python train.py --model="sound classifier" --dataset="strings of digits, spoken by a formant synthesiser in many voices" --hop_length=160 --win_length=400 --weight_standardization=true --depths=[2, 2, 7, 2] --kernel_size=7 --stem="single" --init="lecun_normal" --lr=0.017 --momentum=0.85 --adaptive_grad_clip=0.02 --epochs=29.2
Rows from block 2 of a small sound classifier, named by matrix and row number. Rows with one number belong to one channel. Each number is 500 + 40 x the weight over its row's rms, rounded and kept within 0 to 999. All counts start at 0. Numbers have three digits each.
Before each channel's rows are labels from the 100 clips, of 14976, where the channel reaches its highest value: "peak on" is the class under the peak. Only what is clearly more common there than usual is listed. The data: strings of digits, spoken by a formant synthesiser in many voices.
# convs0: first width-7 conv, stride 2 (model.blocks.2.convs.0.weight, 192x128x7, standardized in use, each kernel summed), inputs 0-127
# convs1: second width-7 conv (model.blocks.2.convs.1.weight, 192x192x7, standardized in use, transposed, each kernel summed), outputs 0-95

peak on: /t/
convs0.65:488454429565544558496530469535424424431565452564538512537501526447491487487536522513452515476487545408519513469472499514503497502526502553553492505439466444552477525487481522467498539419549509521516522501486486500491493554549485547525485533537521484460524501542487428546473447484502423560505485543488411500470478417495415491459541559477549554494570510432557523486491547465544564525462
convs1.65:492555589448500568487490599557513563461477518494511527487490444453488497538455496464456506466485488475521585441522446510498511478489539547496503486500539482563474514428457445501550487549523576528563521512535520577504450620479469478538494525504496527487472494407523450552434474563483446467

peak on: /eɪ/
convs0.98:497489501453540474443486493504503560601540491526513574475458460518531611575492466556536525538515475522508492472504548526476500495490493527463507476480441566522496440521495392524496447478563504539485538465448449388486456454436521469443499554474470438493539477511542505535490474424513569531462487547611494484451503502465467500517528477486489495500444531480475565530506499522514569477549
convs1.98:490469534542564515545456503427498491519484496534519545451516534553537495479512514510477463524463479488499450527557435474495512521501472492513498510412451487479372491456489499501469502494551571475500472464510539474464503449464549537488517501466480453468494547502531558473519527544498516463

peak on: /w/
convs0.17:513521574466510554454541544473521509548509528449458503500478453505561479533477476565512526525589522511431532511500551493513469469479491394516475496462474508532543476457493454490524452523479556448510501453478470542437502408437548507468476569543433518508596480517457420553495517428556495524511461449551444536565461505486453491571495478486483499500515514512464558520482549448556428502546
convs1.17:573436517442549450555495547514501506499494438459542489461513495496500487472556546483492525560562500519519489480491527461516383527409492489534500533505505506535465474517563465475563529461513571502477479502494504537517475493501455563442522510531465553546513450529581477528529498477499564474

peak on: /s/; /ɪ/
convs0.94:550517462522454536449498470572508491553473492482567465522535561481481491508516555479501511460428497527486559435445482461541474512524477523514494524511582505515571552425460479555496560481531470493493517542526456539483493391518484520512563458400500446477539509550444488507526554455488420480442453496574480519500544552510499457511460485476500483494561516467512508538500568524532462376460
convs1.94:511450559490539486508545535444475472502462516499535562476502551459620530518532503423572590453489537519456528444515527548463500547573501490490534538542520544527563527497490475464472541483461542483505502564463484441512458551488496518505438549487489447503520491529529513550522503503555550556

peak on: /aɪ/; /n/
convs0.157:479479542559424576589521500440472547499484532454474531472490507458493510557470491501468513581504597477462509505467506509491511490532489463416540469475521478453449501577478564498461489522495543421439469475521460500513461513498523493473507511513612470471454503566545508485481497497550562550527564529548426521594500498528429512512487543535490517527431456474568431481524457511488482459456
convs1.157:465520490491489503513502472508480445433442512423539482457431510491361457480514576485530503513555535548520435557530502492464429479499506468491457466475521442447521387500474528569550512543502538481534459497497448440469413468551473557472509501470539520434548509543431532480503507543559450456

peak on: /t/
convs0.97:542553571469462491463474526465486491575480506503516518435550447512419508495458437526456537497491472461499503483452550503464498506562483491525438498484481467502446559542586489573436491538467511427493452431544497519457426468486529459474512472566471470488514469470480518552538496502511594523519481490494462587552519509492514534530536440529500484441542492507583569494508510498637499502467
convs1.97:516491518458531473501460529524541499510495485488553540479425488583424489491484376503501538576522515479480598474505470488523527521555476467513544511488474485450502563469475441429546562484487406575461428483529526545452465489568448556503492537468543448517601496496526511475513566511535482505

peak on: /ɔ/
convs0.180:499453484423571526465476530459508551482469488420548468431516464491464566482489486572531497472553454510449475535533463517474536500561527494476483515498538493481510529514476481483513540510494541519430455489620491508519468472488560481481494472501485492535545615497549424460481485486422619522532548579471495513551425526517455547503506494478561492433464507466437517476516492538520542446474
convs1.180:491510450572459486514525408493531481507502521570518568499535546567466520521474494475458526407514538495599524451519496471505424514480444524469484504522508466530453528473537510463503598486501480454518561494459497520501500490584498507525431500507523509521508612497525517521511481490537488465

peak on: /aɪ/
convs0.76:488458506507537525467438533527463513480530493538486462473480525523512560576482490475386526458572515497518458470498461483540550521511516511537546497530572536526518593429505495454512559490530542509536542585599441471607505444495469528433479454499451506497485494416531445489561548468502461501477510532516438471509472501455481496439534570500488448507496491476535483445440537462511474500430
convs1.76:512477530478504480496433470484501470444503454436462541462544493537387446507519522534522514563463505495476523491452470506466541508558558526527591412511515438557550438579547498424469450549468512462472493493530500409466414488474537466473471452542518556473512414505525525583467505573564496530

peak on: silence
convs0.68:527509488502482481454496498513497410503482450481547510503561546560469544488523527592508588534529449467493469521470531459573423580460469481539524502507537510509512529499495503474457575494509488459455493526476565522485524506567504514616498509432417470438519510476456471448456455471525496429569610483462530485496508542501549474443537470487492565469462530541491500512462521481508475473413
convs1.68:529489495560493530546516494502537509431461454521406557503476456478466443441507528476480497557489470520531563498496430537471492474461530473537515479498428446489471470518501468465549377483401520513475538504483465531530397476507482388541430455496457454502485462545485502545561512501522565501

peak on: /u/
convs0.101:492443595395471478514424521513467521502465514491492451549439528474497548516472541583489524541484520388464535423554490438518524502563493440464487495532513485453429462527566498495449487520459553520533488470555506458511484463537473454549536510575516552532463558540518533516457447567486538542506505482504496505495563474427519530467509505460462556483506451539533472524565519543517435476484
convs1.101:488487493566511497512395546527484519517460508564563500475474475519438506517560516485544441477498498513546522492496484462490401540413473498531481503557539458469482485509518482545522457524527479507509469485475489467476513482588478563524483541486526452510460546489457526498402500514512432393

peak on: /ɪ/; /i/
convs0.171:468479433496469501450396509518521477514467507521508435440489518435409447491535453426508513516526511503490481542595527456536493560451484518522526494485541515546507451402462549451486506543483457567467443459547529568489504462500523485542461511539538486452492540513554566528458478570505509511561547517529458491526579534444507488488560533520529392471506465484487467453534509521497560498543
convs1.171:502447510541437511526539496510524470511545560547550469533513511528534519524428407555450481513546509448466512509487470546508498474484510510491512504433481522481538464433503461529460480471494570493488554569435540524523480536511542527477467486511459526576474506609495512593486512530494524501

peak on: /eɪ/; /aɪ/
convs0.178:541512487498499551483536511554462490462456505506495527523458437494517514517516585563497567554591433453574449396461511448512496477523515511457485484552492464517518446499484563542610437536510470477505561516450506530469480494474470498436482501544547535520494464573530540467533444526458493560469448489506535472540539394487474434449473451520525515467511472540474470460450543515494554459504
convs1.178:492476484537478450521417503477428567520484497508471436482562542566557551542459486465437542434507471564508538554461480449515523460501520469503512538500510546535538458477575494510494512570520574466468509503556511480508506468505530513598544419485469620489498523497460525471478515473482474544

peak on: silence
convs0.132:534511536561513478521461482469469469498531483415385540557575528534577490466519501500456589520427534518514448502462545542559534463491498440457532490521496464552512558410449481475557471486482448451532424537462508510416597506468468502495531584549478516539506486478479504492523441434505504463440499519540502561541450490477534548507520462503471532500474503540516480472518458519505522523556
convs1.132:508556503476474440473468519553486500517472517405495495529491525489559457500499462543476471594523507514491495512505524464489583538549544489505524481476498494482594469422497496518472572516471472503509502460465529578485535449369454482456510466493497488540472504509504495529571490466488522518

peak on: /ɪ/
convs0.170:471480479500493550480514479453494492439452486417456480504466460456507446561515492508464517569568506483527576521434467414490492514492497510522538477443529532500494528447554576534525427540486506463518542478433525480578495398473537476552491519503458505427484522572540519552498535499525457471508559511530540427529423539518540464471475538516516492534540602542478455517450502491460558503563
convs1.170:517492523542523486529514557574481523521456509543397525515452549503519533503484504506466511524484510442506507500417556507469487506474456497525476505513522558627533572521556505504426457539504568488541551498515464514530541559582535557476508436608553562532505528526520484464499476505490501556

peak on: /ɹ/
convs0.190:483450446491521511495584505538533471490491492513510547497543635491535501488450463487609510481497512446512528480510473563500513510495555504471491483523476476564528528545501438468520475487438450493438501524530511529508501494485501483445487471558521441525505509481542506522521505517436498504513486423370457529452572513584495561553492545545496534496559486497504524446536504449460512448369
convs1.190:478460466525485472531550475464552507529449462533431565459550521467489523531545502484494481561518543466517528536451490481447514535505471511471510451465516506505530484495512524493506513452540413570485454443531437509551494519487597523511525491519531584484568513610505475500458453488489499602

peak on: /ɪ/; /t/
convs0.19:497462496461538518452503446463520414525522451473441518492446502463543475496502610536548523443479477493542491491524469531550493582518538476452528510485560507494455473461456558512505490516471541417477547494451458584504528504479525581557532492453510495490526527569500491572465470582506455501518472444592523496448534482527527495519509429519567531513508434483476451492481425401475494500539
convs1.19:479583455459482512524482506561492440505456472528540497516535460485527481508521561475494470532511501473579519467486478489488410467458465467496491487471481514517387575461488534492493511521477456454463429534482466528494518508535535529517410411513530491510544423534531492510525489453467526466

peak on: /aɪ/
convs0.155:501526540487488549471614486480460425488492443460498490455556459487456499466489509533514519539548506544522482529525509558562531528557542447484558489455500474503458500526497538490558479581406508584489558485433451496481501492505564496459458584523572473481479501503486479534449486527489442565536473527533517541527539499439490541483527488439467475497434587496411508497454505436467439449493
convs1.155:483514479477465450508421450555554453521525488542539466530428471439494481479445519441501521505499508503426492455500493524477506511496512558513517524515494417552504466483521505419541543497538536505500603518469513556533465475457482528545524499522470447477503466496524563444512487517449523529

peak on: silence
convs0.39:549557536509499530531528523536432526447519457508545503544532528450488566586509537474403485473532504544550549548511448447512482470555461499520462508512474473473489564434435531444466555451476461494529522561454454508443512492510542511532505520397548486483448501568488447490479509456531492553565551453538469420408538509516457474520456536491569524489480481454516485546514446498447531523493
convs1.39:518550539492530498491486493473562486494432472441448482516454479430449524520539448556467454461475445492507497540501416466473557439474495439470445473518499525391542535589494528545505605524548450508448510518531497537497425598461437453457544453557462472488445467428499492520518505548515538446

peak on: /t/
convs0.121:494533527512431451534502525466503493463473524512489451495446504519452465447528501516529553418514563522518515544555509476488487439457469490497481526507533480467545594472489500528523509451511476523479545504470387546441546556501520508535499548593509446438513553475428511460507500423527516494531499518500504499578538530577489539462530530510429543485485473515469468398473461590401530526467
convs1.121:488457541567459472496514479354526498544416505534517468477494456511420540568432514463474489446424539483513542505503446522504560549585503484516566474532494499466539480513498529486484553505508563525476491475490462478503572576519457537522551472496505480511513588491514437533517481551444503566

peak on: silence
convs0.23:526497447483454504525517510494539557510426509504459501532494372444475398521531475507506499539551522523457429499509514623524514510501524432512476529507476519505479447502485504463552508632467457471529498483522522529556495584466453544504519488540532556483457448540474497529528471558469442452504534467463448461464608437525506543550510499498534480491525544496525470485515460502477454545495
convs1.23:511519564529530560512532436477520439521479460476467562478493488447524495534543476557540530469512479489501481478574503463527475438470481443524477521531538520545503515530554548525420491450532464524475495490545482574505538543475465476539508499492472524485496529549415538513474475501503558604

peak on: /k/
convs0.55:512466537528438525470484528431542546525560504407426497489467552517535488502562594516483468510505507520575526549486546490466486512523486523366538530515513541564486486542516456547487437509463511457515541522455485508505426476442427529531520533513489541522518532455431541528584463542475481386445474502523489465484488536526529472446472508496486486512424481533560496518519473499419498492498
convs1.55:485500496494538510548500499501518493520496488460478423541492553473474510511504468495491564552466463485524564510520449493483461534492578493554495494492501560563597499587541535468477445505465491479483499405440488572485479448455501497496495474540436546470488485493530476494446466513494481407

peak on: silence
convs0.131:496566467547552559468520469480471530500555540564484497558502501540543453484550590458476447502514486486518534488512441474483498520493524447497506495448486477466464529412558545496473479470497562537517445559487436526464522496494521467481491475477527436506488502489501531537462472447531443582582580416523444536529517455532489485470499575455511526478443388507490516488466539443485584574482
convs1.131:504564465517521481512474420520522506525496546579465513492532497563480560495468487472481474499471467508415564530502503524497455494494563506486437463517517484509517481535488474481571418551460483523510516503485436433519486515552438396414549531497463459470497495487554537460483512430498497474

peak on: /aɪ/
convs0.146:464452505531505508422428465486483608534481478497537557565551510573522532471504571450516492496516538465545470558550464548528504484497494509526515440434511445559432468473498538523488536465459520511518442521592454521533483534558468465529447527530471573519540550478499505537428507516420439480476506448508564532576547528529496489513455524501485441441446469516506440505483495456433530480497
convs1.146:478420595505439501508478463473511504521534502574500507565474543536560600490491465503456494469531534540552484502555474497486500509455499546457503498528509483468525541532500510499507586478481547483523482523472544464521451542519503455463525495504466477596477535497470487543474488481504498535

peak on: /ʌ/
convs0.5:435464470418466477515467498450484489460552495499557550531441549526509579399444478449525526494498503457513556459594454517508524509574537446461492542520527524559505521512437471570441546394531509524532487525414532438548474488558485515502510490571526501567441535511476518481460426477535539494511429496463498487488530492486481580490492500488505487507556469538474529500481522529438468528527
convs1.5:498527537503550427529434553531479515546503523532457571461544500469457548541429463474386543504511478417516494535524516528499539546509493479488497494492511566483515584486532503557528505505513533470507535471470476467509429499474555453520503562547508520419483476453437497482487507564495483480

peak on: /ɹ/; /ɔ/
convs0.165:494459492583577550505554509501505516467489531491588528510537497510535490491491471519523490527480470451484486499545497546519478447541511471437455506494477538518502387487432552518448532404473546521545536552502430496521556472525527447554503449476488495525426525457515547485515497477470455532526517494525477446547473528565349516561484454496508491528523550514522473485517514413523509468403
convs1.165:479486433479571442531581517489503484434519485472543512510549481558548467476465510482503471423511510507468503500506491498502449461466548499453469485511490510504473551466476513526459506525558547466532518404501522511462524500486467602427555512500487457522490496470450494553509449506483535605

peak on: /eɪ/
convs0.100:505549546517549501504498511536471551484559484497531503508477511479526531495501503518479416494495530505530481535496452469467491447529481601512530456461428555474470524423510566552455518475568472508480458586542403510509499486530483560442493458494570505470465493404488502628535514473488506528409523445499423425504524474501469457478512519548548530540474535509570432513518500519483474496449
convs1.100:487509442433535547521554458529485492519496475440482530456498502550457477539474487494500518427525425545486516501511534513540451502438493532512514477517532455541523521448470569438494458485516431498548473475542493539486407546498575529451533485482524447478445478428467494446505528541511472431

peak on: /ʌ/; /k/
convs0.33:406451530477504437497553459505465445513581485512489531489483562528553521459447487468550495483413530452451446500485513572494526533502500557485526487543480486507505501489522483478558502515547471467568480516563487578563451525417563452450485450500535512481569527463519509543511548497517496493519475505557564524479478505546468485437517519475460504538493422512510470484468451619474518511387
convs1.33:469382415501487502397457471432498474495498532485483411510468535573477543567511511503552516525477538539475459529504495523533509516593523547501507575456508512546530465525446503463467501530493468511547484449508447496419476521453464471462510488551458455483509500529490437509480462539416472484

peak on: /ɪ/
convs0.130:525450433485430510525472551465529488491503489459532476438528470495546593445517504534465437470493406450552452502530519523536483498548514508439495440517515459473549564622514499504514510598514490536497509470496465518490597493445481477531552479559493551525529481464473496542454531501544502478541548520484496435455467566567464528541532497507421455523510554490486544496519492504445415536491
convs1.130:520475502470534520460502512498465473608503521666497472507564532482552564481429514461451472567487469502511520477546452538514552499524449496535491501515492533504521533597527509511506460488488479516533535516462469474490564563533532521522499489570512460555416581543452512433514469537540527516

peak on: /n/; /w/
convs0.152:452465480454576575488558499436540506534515453475512609546500478552565491482521519531499446507502444444515579456492481456514477481463454543390522473536527526561523512467546517467529441448484534469524439420463451486545504538472516459454492507526435535561507472512557514514473486538471486523508461472554535439497475472481505512485508502544549516485552513527489511525470491417533528482626
convs1.152:505476455440577531543474456537484543529499501572504528519498606531512530474538530497524451550601493512514494536416515510462457475471448468478473508430476516470501531414445528498510553535518520464505507489504483477463467463498478517485525543517488490530540592518578484551601528503495554484

peak on: /f/; /θ/
convs0.36:462464535507448462487439455444507569544518453495540490426490429565488486415548401491542512544520461423496484510563531469535543524474552506506485529580529501517461520593550504441468480448494519483540484446553444559560467443505497499504539481511507503520432503460568519485490482490480504548506496565478388505509537546481479488459494535500504423539530557489475501490460513500534538563457
convs1.36:500505486504474465458577518556475532467500457563505537521567544541545570484474460488471475523485477473505550524437444506453527478552440485524505501485449435427448467507534480515544474479449507581474472524507450410482557456545538420498501551498469525534468449521528464482505536455479512482

peak on: /n/
convs0.43:484466496481439483486455489496503444473454442525435376500487474522506512489521479529505531503487552503510438556529531515401538511490536476483502449538519479447472553483515503464501514510507540487489475567442574474507644514479610478461540530573506535459464535527452492505524435492477581557468471483524469484598511468518551474480481510462484573461483464508542484537481465510546532495549
convs1.43:475611530524464543483503456607524533536454447487508545485534478468541564515447454491466493529511527475475529508563442561503491515460532501503558506527522564466554476422513446506557490596451459466511514480486470508520485443509563465571502478454484514495474538560436478560595520557555537502

peak on: /i/; /ɹ/
convs0.102:516518533493529505562607508502546560541495451455484480466515502454507529525465480458542460562469522458542491477531397479554446523483527492469521504529467520483431498486476446428565496543533479486492555512446541449586553490477515456470476510392558550528524541549529498496471501488460572554456547437491439497453586534480485559544449551490471477537455499458454472506475453523486469475500
convs1.102:490475458482598520472463437433504489532477492683520554538617492537561575540555521484540520507482431499470527529508478522574495455501552476513521508504494481502521550475566504499500475455543468526512522495532443488532557524580547530509505519595472454564515524517535508506562530527591499523

peak on: /ɹ/
convs0.29:451489548517593460514508510525490444509488457470491483477515483476545530539508552576518528542437443442502427441514547538466546425562557543504478479518497465495449554493480538485554516468529466455495488548547465472388481570458484478539501444550526578471554501552503489447494509465457548507541476437478569427496507418520526505505534562478510443441477503513529507428536527523495492542473
convs1.29:465539451532477475495469558563443513484431481383443481512490530454470443521421527505551447500514475488505508503473473477481404518454474478527497484502527435508480444538432519536424611550525497499522487528494510543470411474406475538517529481524471529514523459467511528531523502428457500422

peak on: /t/
convs0.4:491438469529483515532434538462486464536394463439549458504577469552496492498505466522481495537450503505417544488475486510481500525452483437472527457485542519539577494550449484462530521532511489466544478408532514605512543563552533495521490470543515463481459565504461467463472492507498553515519561546517486531556471520551472431419496519548464552532470464492521431585478474443546539531509
convs1.4:520539556455482527424514595595502540461472466529480467475442507546530547443521531526511461503548578467515484506495467472467489491448529520506484474500517542532548502525485481507537636508514470489504509447487507514463493457541499560490532518491528496536458424455494504490468439452431493384

peak on: silence
convs0.142:526473502536516452537480488467485537508538520448508470626468543537493493481455499465506455503459541463483506481552520503498521475451500472550481510438529502454476441573505442504501533551494525456545497465474569480444565530454482525460527470468484531561434591562478480471555503482551533473464479446427482429450532565596526459511487433496478541496505467551560535552492446516413499557503
convs1.142:588424527554440483507531422501501493422626543538525448462478509472519496498506558484472536459505545522548485555442451499534520455446457494507424493519489533488562479501531565534506540474488535453518548530443483509468514472507522452501521592524490540484499509507495499450500434461481530582

peak on: /s/
convs0.96:500518449490478416432479498510502438465510509527527492463459545534546539487512535539493482489501517491467582530512527461546533492459489566464480512573484485437483539490555505529487476488462449546470563497491536480557485538555484477517514505544498445425491536452486533463453496476460526648455539522444455437454476440465503521514520458618493521513475420488566533590541470510463473515485
convs1.96:541552501521517526511476553547531532530512487373486521492431477456507453485516488458509495443520433477492494456457476526510460521493456519464458457541469475517537469540481449558536467450488548536453481553535472455552523553493631490454558448445486501358486565481460513406430505466437479442

peak on: /ɛ/
convs0.20:471485452504527572482519525533508430451626504548453539468535592510547438507439511515540505490443507465505522517570465558497508530501479497453521499544506488508471506454506482444528602465519516429520516456512526507508504467472551477503489473534481476428591492484514536512435482558481592485509398544567509435433520492511432521471461523471519452499460462482481553494512515533465534457462
convs1.20:443494526479472461454485462509524475504451496443511514482493480509539528507487517488518483563496443509500515469486558509546452523520480530481505533480472495457525488357528507506393445464500550486580469506500478493570480569463492548508524474514526504532541515578500516609497460561538460530

peak on: /w/; /ʌ/
convs0.9:529506501533504498499527463493521465484474519424486506540515586481491559573534473512535532509505503502463540462529474477575495556530507520499507532494506474504486444629507517500384484583531508478471585473482554499508471464454454540507515528509447489502564504505456509513463464538490622533469401468480499471461526498446495514471465465476578552461440555475516527460485471481493466519392
convs1.9:515484523537537488504527510514489442536461503511502506521465493470511545510530488503523482468446478543533412482481551471487412492442423510514442527534418532461428467514492504506468509509517525533499488534454522496463507547492538557528460551571503433518529548451396549545472518599502504462

peak on: silence
convs0.83:529458472444521500546503447470500521502533544462485486551464506510458440480512473521525492467491501564463502552499489555491538561510533476530539590427502586522528528600489489482503465543467530546486561541608403502516468477481463558484501506425447513465490504561470505485521475455441587473524576549475470475497447545483459567478516498477485439517465499478486382499543487466479458496492
convs1.83:512404509610578565536461476506531449468483512500484540469515510467482426481492543443465436507484499527490541433499489540426514516545501510503541510509547553589484576536540545437481578477502569502466482490503474546525482532502441513533414524511483453487537507523539519433511450441506523527

peak on: /i/
convs0.14:497478484502442474536528433429531580544481534457555460484550456517569521469490456551485506501441514443440459495404441517551522539473467528447544544464485469589546400461534515540520475553499496582504493518516517549463536431493433483432513561526472522568494507493483463473554538478463506531499461550519537541524514486452492549476485485503532496544456507509537417514440552460510510511544
convs1.14:592488566453533563497516529500480488482577501501471555509498593526465505490535552476520507477544542498507511428479546497495474559419504478489455520506531440479472435492486460458488490454387470476526481500546459473489538508502516523457544492579485543523429439402498493439470538425442486464

peak on: /t/; /ɪ/
convs0.140:493468569499542488503578496493531505549464484454479476535478427514574460525524476519521446535545477517459519503447477422477510528509517485504498507533502530436526470503522475467585495416550534456481508463465483564564482539482529495553456450551481521555589553485502433547523576502551417446415463517470478583538427508491453438525516519520518502551541516470461465458503478519452499436542
convs1.140:466458452513502480492546504481489593499509496470542566478507506510535531446494543548465573496501578513457551488476549501489492508539412521477488537478459511507518514490516459524485526524506581506525489515550568537542446558564494400474546497457527568532463468530572506538521504499507503469

peak on: /t/
convs0.12:556477460449516521525430539482503510484542588479553486436534451467435582455503491480529472463509506481490485575485464462512518507502493520505502519514458475458505415525447468534489526536475551557491500441535537541476517545509504546521557492495600440495611530529515446446456501588502509541426415450477511488517478465497451452522479451504529464478460561453544467504436493515560552506456
convs1.12:531594542506563510496536543531485531431498486465540436491447461491462503492470496451428483464474488494460436506487470458553427571407498474519464482499485493480515482480431477459437563492536556466480528539502529536541445496469536534495501486540526527490438382420505544436467503441384515431

peak on: /ɛ/; /ɪ/
convs0.187:570537511501502487494527487445483480555388471493520535532571414521490452598494555564506542515512529518486555539453480436430496424499547465520461522513545525451558463507509437523498453493549485460501498473560449493493528405510570465512530466530471463578490490506513435423478467520557466566500466534526462387470545490516475495486503498494501543516503520542470497507464491508549560518502
convs1.187:479496468444489502483457460441453462491440503560503429512464505524522581537545438546548475516586458517523474438428516413412544513535426453526478533514461484409547540569487517565495437490459402511490495556558540535589479505449510485442586448459484492488505410455536451517508489465447526454

peak on: /ɔ/; /aɪ/
convs0.144:467466521552461523415416502488529519535540516497485514478521492488518538464474566518500484495552526464499523486499539481516509499551501520459470495455520478495484370469538482464509536522490540464528499530442458503424478448536528477437533507526577563550482578489462517502598472437454524378444474498496494533547411532542537544517514445527517582454507526544541499475532520483426483456489
convs1.144:524502555527443428465515460440538478439568494447595496481511477450504422549511453489445486484543452498542495514504539470490578462571509512507424513507505435391516468491500522531504408479559434435524482573441528462564488486506508454439557457491497508500475469528508499458486493528512508494

peak on: /t/
convs0.119:479548531533557520528434489477486470456515480485581527476489492544544536536509452485502447475524513454594479533525442448528533523449467537504540468540470565604437400523487494535531479477544445510479480426500489463471630521488528524572479448462482518534494455558574465482541458512543474495519517464484462588493478545479414542505487515531478459479500530524476518455471503488486514433494
convs1.119:510559561555450534475524492442540518486555458505464413526437496477496500491503532520478462517528501520542522489490506526532533528557504481536537469532476545514506563492489454494517528387580376520464500582488507543504585476461540528528491480544487492515517443484541504485527540511462515493

peak on: /θ/; /f/
convs0.116:517534544528528458616518420433465453530490431493431559496524469477490575536461505449500409548555503535499443497481479516553461572515495610452564516470561504479460515570524472502465499525519512474536529466501479456548565460481513495516546496512461468507426507474538518543484451529471471505489433517467503531516427521531567466460469533489496437446484553488489546532503516522542482430515
convs1.116:394533509519499495546537471450468491464578507522543512518538525504502482485486519537504436551544496502501462472451506551481453541513462449500518564545471500483497520518487479481462399483477488481505504488468528456477539450532546460538438642484453477505510594483495509457488518529568475531

peak on: /w/
convs0.167:474471545518472491534492454415467498538496463463509585511520517459475517544502423428518508469500465481526514410501508534537459502513521462543459421465536442549537545460530469592469492568486478584486487506482430518549539449488479500541502551492519483509441490515512474494536496488533564456581491562477547578519495491554451459483578419541463481448465478474528516507499466573546540436528
convs1.167:493513472500538584565488502572487503478514510446477484507464446449392445455464462513475470553523592480482529460591474488446558508516501467503527525449478497532443496465449421471543442472462486556514415521472489494460514562470511532497470512480529495521492562503527518449493502518508499498

peak on: /ʌ/; /aɪ/
convs0.60:483520529535470542465448543513481473511504415422488507461592516544535558459493562464492471499528474545513439548472536543523470483473519456505513522390535532484522488494432565556460491504530508499517529555531509453481471469577488551481482560490537509515468536407508493536496515492542395473506551466517433498446502433540486585489515456493487523510545544498489503515439510524383479541547
convs1.60:526569535453371470467503525505469461522567488480531571570481547473562497498510442506510517470508543586437493426475479506569563497563499499484496433474438569542451482586504464445571457462494443504500486496478497488480513470522444622508488505518552501533515612533441497500500461511511508452